Weights of a small image classifier: patch size [2, 2], trained on simulated fluorescence microscopy of cells.
Rows from block 9 of a small image classifier, named by matrix and row number. Rows with one number within an expert belong to one neuron, the router's apart. Each number is 128 + 24 x the weight over its row's rms, rounded and kept within 0 to 255. All counts start at 0. Numbers have three digits each.
Before each expert's rows are labels from the 100 images, of 14976, where the router gives the expert most weight on average: "responds to" is what is common among them; "patch colour" is the nearest of a few named colours to the mean colour under the peak. Only what is clearly more common there than usual is listed. The data: simulated fluorescence microscopy of cells.
# router: router (model.blocks.9.mlp.router.weight, 4x192, trained with AdamW), inputs 64-127
# up: expert up (model.blocks.9.mlp.up, 4x48x192), inputs 64-127
# down: expert down (model.blocks.9.mlp.down, 4x192x48, transposed), outputs 64-127

# expert 3
responds to: vacuoles; crowded; cells: ten or more
patch colour: brown
router.3:121120100130121097131148124137118167142121128149134136109143123125155086125111082129135123128158107132118109096137111128152124110118111076187137115087091137150112125096155124099123072122133174
up.0:137167116137126160128189161134172129124131126155100129136125130183121096065113130136155135128150156132133150122175170122150095140106103145115124106143178136130097159129092141112128144145129099
down.0:110172099122126110101150194146111162128168096129073135097106120116154149121114140114096139125101151169133124116114111145149128147100131184115173089101138140109120097146126146129104125129143143
up.1:139129100141153144100163173130094137170153142145117138152116146124117132124079094143090081122129174096117102133115119095095130126080124096152150124105131093137145136117113127134104092108124136
down.1:114141103111117100133147095128131126119149168168104107154163172121107121115102088120191134110126146154136079122140141085099130152090119073130135107150123121161121128099133144125130103055113172
up.2:160126111121141159102097114183132106114136173153100124093070119160119132079116111138107133149113166073135098111094122140116146114112100127123132149140149164154098141091124151126111144099139112
down.2:131087122105146204156196149138119137111103100151126147143148152140105142136093123131139131180090151136109116122137153171154128105125129101163125160170111138148153145105105098122081129131091129
up.3:142137161140110114151105112072137109132120121065175148146092123091113149133151095145103149123110159140174141105098154132083130164139135149111128118149118126118088123131152122136116160138092136
down.3:138160173144149108133165119099100150136123148113117129142159100124141117135131134093094150112131112089116156156196139131101129079117146157128114118116178165102143116140137153073158105122164109
up.4:104154125126129163081108123154144150124101135113139150128104170121153119136121129109147109170184133135167129116133167165135104119146153124133085153137123179110116133146143077147120141147110167
down.4:107120181154099167096116154110141097115112161167131108118136131149143145117157166144149135084147121107112167099150155163149147124113151141125130112130152167126135091150130143122126167113108151
up.5:125155105112119172149140104141115164108153152128104072104095154130118119106130101126110129109134108126157084171131161084096133142107122141126147108142157148119137112115160159128135143170138123
down.5:106112109115165126093196144122116105161097095103107158148105123126100140120139118114117127150104155163174129110106116129129088144143155138146142144124123147096116104152122111115146161137105163
up.6:151125122175124056112102174118147144127197167106109113090105135173123104122082127148108136099159172119143127140165143197121143121174122111094121129091131109137118103145143099149117181152114107
down.6:100127134150118165125178147108130124129164128121142131139128155111121143163100145116081132168119134159109135183145141098113108138131170106112133085131136121149121171115113110116140118163110086
up.7:152147150109136170159142098101161071135143106135129083106154132122156119161098159103104122129148127109142141153103155155127043105106093126136123129144115116135057119127166099142166080130136118
down.7:135116145159094168136093129122133139142106144096158104103119101123145122149134121139151120132152145172088109140109139117128122150136154161145108095102118135162123123128122119156107102138129121
up.8:123134148130099077067134119145178118100158094164132111120135145128140160152107154116164136147151189147138132106161112120105124159159143146177143149152156146115140112151096147107138139133140103
down.8:090178131130141171183130117153125115146089149130155117122127095120127134133096075113135151107144099151126094146136136145141099112090136104130148113101117127100124141106124129094116097137148156
up.9:151118133115167134177099110101107140149112115120118121101134100119139138142125139065105136153137090137118143106097163106122160085162117127137148090156156175156090141160107096156151110144137158
down.9:116128120133110100156154112119088119081127080155121125122134166107091120104108167158124112172153124118165141106156126158103149131116152166085167138160142107126096125109108126142145131166156178

# expert 0
responds to: crowded; cells: ten or more; bright spots
patch colour: brown
router.0:113149158138130139115109111136167103136115140130144144136139116116097101128132098131153159140146160117175104164146147157098128147117118154120080168150099171085101129107156119117101162131158165
up.0:131126131106141119117154155143137123128118141143140109108116132104121103147109104122133132146154179118130121111153127133167081132137181126160170125116147130133111102154106113120162101099147104
down.0:118131074179104118105087121177060168159118108148090095123122107130086153123154096183099136104144132137113090147107125130139128112126133115147113146103073125148121139168131077089138118113146167
up.1:094138150114118129180120132113134124087123175113117111074145122094102133122135149106126162132084149117137120116126128147102142143097097171146143103125152102140154114134103115134105114106118162
down.1:104163157145156134095134146139128109120147137167139135159099110122127132107127096071117120131106136116128069072144118152119100110077156107146124126125081128095123136105131119112082115105130175
up.2:113142163081092135103130107108135128125155171151151121090120151065145146116127130116122153147100122159156153118081142124138121128132136120167126128117159089105106158120151122156155088125102116
down.2:098137125116105123100134147130109115165170122141140107115144094162142115121089094075111117139127101161096129096119145148104107089091112128129123139141120135142103112098143071130123128095152169
up.3:117088120151116162043136132146168115107112163151161128108172136160112105151125143149134084150127149140091134135178103147136159106147116126139122135113141109154123127133107161103115104115108128
down.3:137138148188132097135173125110132131221147147150094112128144164119114129136140151121124127098138163089134123083155124136163098145141131048117167125099165108114130095152151153114118133118125092
up.4:121103109130129131147144123111153118146111124104143111120135122135134152141105129095161111148149158125123097141136135099114123098127107091186104128140132130159140113151143145125128148134123164
down.4:158110168116153098123167157138112150111122146122179089158142116127106133163164123105142132101111138143109101128153129165089147166120113095159171147124134145136158134134082147152138096126130111
up.5:101129161163186130138185143108141151124176141136103109106085160164084125151125147129131140141124121120070111124126117127119158122112129126128107110159145102126125108156132119165136116121121085
down.5:094144135137158135142126077146118128165128145134114181124164158154136088138134132140117094106130181087112106147104128137132156158130171090113132117125155133087117132057078174155093138156130124
up.6:144142116167130109111093103135126181159121100168132150130138133162126137161094145126111126093139171112127104114110110126168116135142107123113147177149149169138130149131134092139144109111133120
down.6:163127149151121111087106118151131099159129114131110082133127116111182153138093077120115102164161175104097104095143167121119117155131126114106125120150105173123139135167137122124112130147146117
up.7:145101121160134130136093086102162111161123229149118107127148137108145137102118144139111099082152111135133137150132136106117162123102101146161106119102156135164106126150122100130125113125106138
down.7:157148127115148121160146144146148179109073118154187129109145083166099139151128142132114151105116132122132121088132133149145106135142105142148103153115118140130132187076124114128116140105129111
up.8:127090187116150122124088152089132114112129088132054147165119167078166154141129125138112088161100107109083132135127105153136165095127169134088151136125133142126131111136131114156157123156110122
down.8:137107128134183126104161131094138120172171146137165111075143149145081119110130134127131150115138117133094118116108166140124141155160105137159108130110130111120124157133116117127127178130080175
up.9:119109137111130131162140150154129121127083185138102113147141136114112134126115141102139121030125094165150110103146102101165123148113120128122136121133139129140092109100151110126140125142138139
down.9:102144098110123148152119145102154126064148103102094125106085118157109141123098105146140169151100171142156141148135158113146150130110105152115129137102120126119082145104146141133126131148093107

# expert 2
responds to: crowded; cells: ten or more; long thin cells; yellow stain
patch colour: brown
router.2:144154128090134100156120154154145153131122092165126102120132147098133134192133161110113098170108082115122109091122083140144119137184159117096175110130184082157128126137136132128135106149126116
up.0:118121138116159131100152100139126126101107126140154158126134143122128126167102106147155172154156143123164135141129175173120144163103148131118144133123131146115161111117145114096114099127141128
down.0:145103120122133100123181137094124167153124104125121096138134120105111121144126084112138172157119143148167145150164114113142143135083159173145100146152105118137127052157159154075083177145105136
up.1:145115149175126073114167121102125096115153101143168094134159120127154122139112126151151145113118129121107140127143105135129119165112087155097139146135140140120109159150127145108133148160109139
down.1:162115132169155157152101130090158075131130083151117142123113120153120120148148139130100107132134123162138125120128187118120095104116126121132141138128116159129121103087126153114082099127166111
up.2:129117142107143110112119122118115130139100233144107112113152176123126149140126172124143122086089112089131115138131106107118159143142150103121126113127151133138106104131127143144148118117150118
down.2:151111169138111114146161122142090136156128152134126140136157150147135106175151115135122135083133121105153117146163114123151140145118116115110103160117154125152133124168115142135137097105123154
up.3:123130122120116155139129082114155131164143156127168147116123146153144177067096075134162135089140167124158139153120114130165139130116148086112186128122081130078140122082119114148132139132120161
down.3:158159155172086128169142187134117152149117129148140110132141069098118128107114142149112086126143132123144129118099138135082124153128136092160115063084125093114108141134108090118128095134142128
up.4:089116118111111133145161137110131065116134091082150164138084139139091088152116122146141158074088116109118114112176138090113143117121120154132146094109134151113112157127115132107127123160116152
down.4:169104132189119157179102088125144149130150124144133107138152153150135137094101150092140170125135125140137149115127150123174136153096074116136122087152124122116150155119098068159126118143110146
up.5:149116112129127105153152130114130142133135166152055127114156132152149142149106149124137112096147135108130116108145119103125108120141107094148146152110144101135110100098127161141162107134126147
down.5:119176170138131107169118145108104166138112113185134131133117146125149138125171178171153128103098125100131106151152095124105170138128103124111125108152143123111143118115151140161098095137141107
up.6:062164096102154129145162089141139117138158154163109146137091138197137097127120098134133138131138175122117121082122126118118102115083143131123161134132103112102119101116104128134106132172120185
down.6:157151129160137119102133173133079165159122109145151137107110102109131141112136164154120124152136153127119127093099119140115173115187131088153105137085112153169116090152146087153102111095152119
up.7:112101132134162161129131118108084144155168097154090103098106094098102089122099107118114109144107111138120154167126139130119149136112141134132120148162151134115110131163184129183191104145133088
down.7:157121110143098131150181176147131110141116124141157132158137112102149102123146102096102176169141132110174148141147094131104111141074121143090164156139106056120122102097086104101092144128142164
up.8:117094105145132150183143130154114125148097161120134121108139080116112149134115150138159151129110086149099124137138109160129134081113086107134129128189119168194097103105144116118115126124136138
down.8:149162155081100122144138114122123152137092114133161070147168085149090078132126120081114160099084121118103131115167094135134136139147130124157138109109080115146150118108136116129129125109130142
up.9:148131158126129120109108147082131113120127185127103135106130186093129169147107129140124134148124129089107157121145160133108135115094152147119109141153140115152103170138170114135119147107115128
down.9:156128159123136151109177096149116136138147087133174143057115126107105136101113090126160135110124137116111134109141123124136104129153114150124132097161173135145086086141122120123110164170084136

# expert 1
responds to: crowded; cells: ten or more; smooth cytoplasm
patch colour: green
router.1:117102126131107145132148123130114110112146134137119147128099129125158167090120120156155159064136154123108197122136168135138122137128088101161147142126160123120200120155105121152128161088098117
up.0:104143156154126141128146128120142160090116123144131102139108136143088097124135151073110161122121121150134116134109123122130109139139126148142126112118151129104115110170133099117107184109110111
down.0:121138158085105086187180134137127137129155152152140089159158137170103110140103123101120158124113092097108149137112141110157115148117119113143150139127178125156106119159114132148124100090079116
up.1:093122113126138118101153124120152155132087076103102106105137147117131139144112118133142102132172096090104138108128110124111172115134074128102106148121183142154168139139130103157151131122132095
down.1:138152115108143112141138145088156156112172131108107120126104158089118128135142134148159156095136138131137147081107132122127101164153134134134150105158130117127149143119131120076110122156124164
up.2:160084121107128141159160098105129116172105139129113162111114138160097119160127152102151143165112115114108115147123117113114135135090173101139136099149154156136138145097128128142132156130130113
down.2:131136147126109081113159152153090150137147070117138111152118153117153135145073094115119171096098123124117110172168123115097121163126132105111101103139132151141133123192142105114114148134106131
up.3:139106138118118124107205157141127141103184169108139110121155161126139117183102129113146158103147133078093143109156133124116123120130108114101160116124133128162174135114120140131106112121120170
down.3:120146132101177142141102141101140139118101121100129135136106186119148152096128126129143112128129142104144124117120145152126113097118153149110163105129138131122126142140106146166136169094121156
up.4:123074087121131130093155123101115103088121109123123126133126120132133099178120153138127132120124120125074117146118097096118164100139099128139120152073134095142124121142126128131105116147109130
down.4:111137149182121141086106108118126105144091133086147136136156143112141152130158176125142120110121110141114135074133115146156161101141139108086113134093133148147114126119140134120152107078145112
up.5:169128130121126126111151173085153111171122140133141122137117131150146094139094150129103108059111118106114147070125132131134142115125143138140105104114141112143132183135123123112101146128107122
down.5:132098113154156130113129124122153126111082127110101163114162162140083121116102089095093107138083136140102104103173151196129156163120097081129139131164136139097172171141149146115121180142108146
up.6:105097170178186130150154145134104101121129092126098120130147168162145134138134121148138133132106163091129127136131113126109128150130141076104117125141115105112145125162139159143148149155149150
down.6:116137131098141130115138088146097127066141075140131147139128142136135113123071153129151117163159098113147161164130144115082122101122139183142124147120151127154105110154087149086168099113091118
up.7:116117136121140133138169065114121105095154113114127145125158107115139133129124116086109101116160078141153144151115137092107122152097109123122142137139100079114111102148133152127150139109104175
down.7:152124154135098147100126114099136115144112153167157115150145072158105109134147131131148116113119152081119142145148124146148140123092098140138087133133143168080130102129117110132148157136076138
up.8:116113170120106160149130103150175140137147146155125110099115132153065144145075133148123145101138108122128148142158122099118136156137129128099122111138131133113126176146130119105109128153133144
down.8:121123167149115129129105127101163107140092140168120140108158161114142134103153110181144131130141119110128084118112105096132198097119125134182097110137121114122156168133168096135118155127080120
up.9:107106092103173137165177146124136138078122162163090111109153171143108143150143147108118153123106132110110104175141114068092125099130080112112082109115166129145110104109103134132131119137134143
down.9:110118116170107121134115109145130124127104095122151137128147069148130183061118138145087087141104118114125130140117162142150137131136118166162098148120141127116088135161131102124137104138188135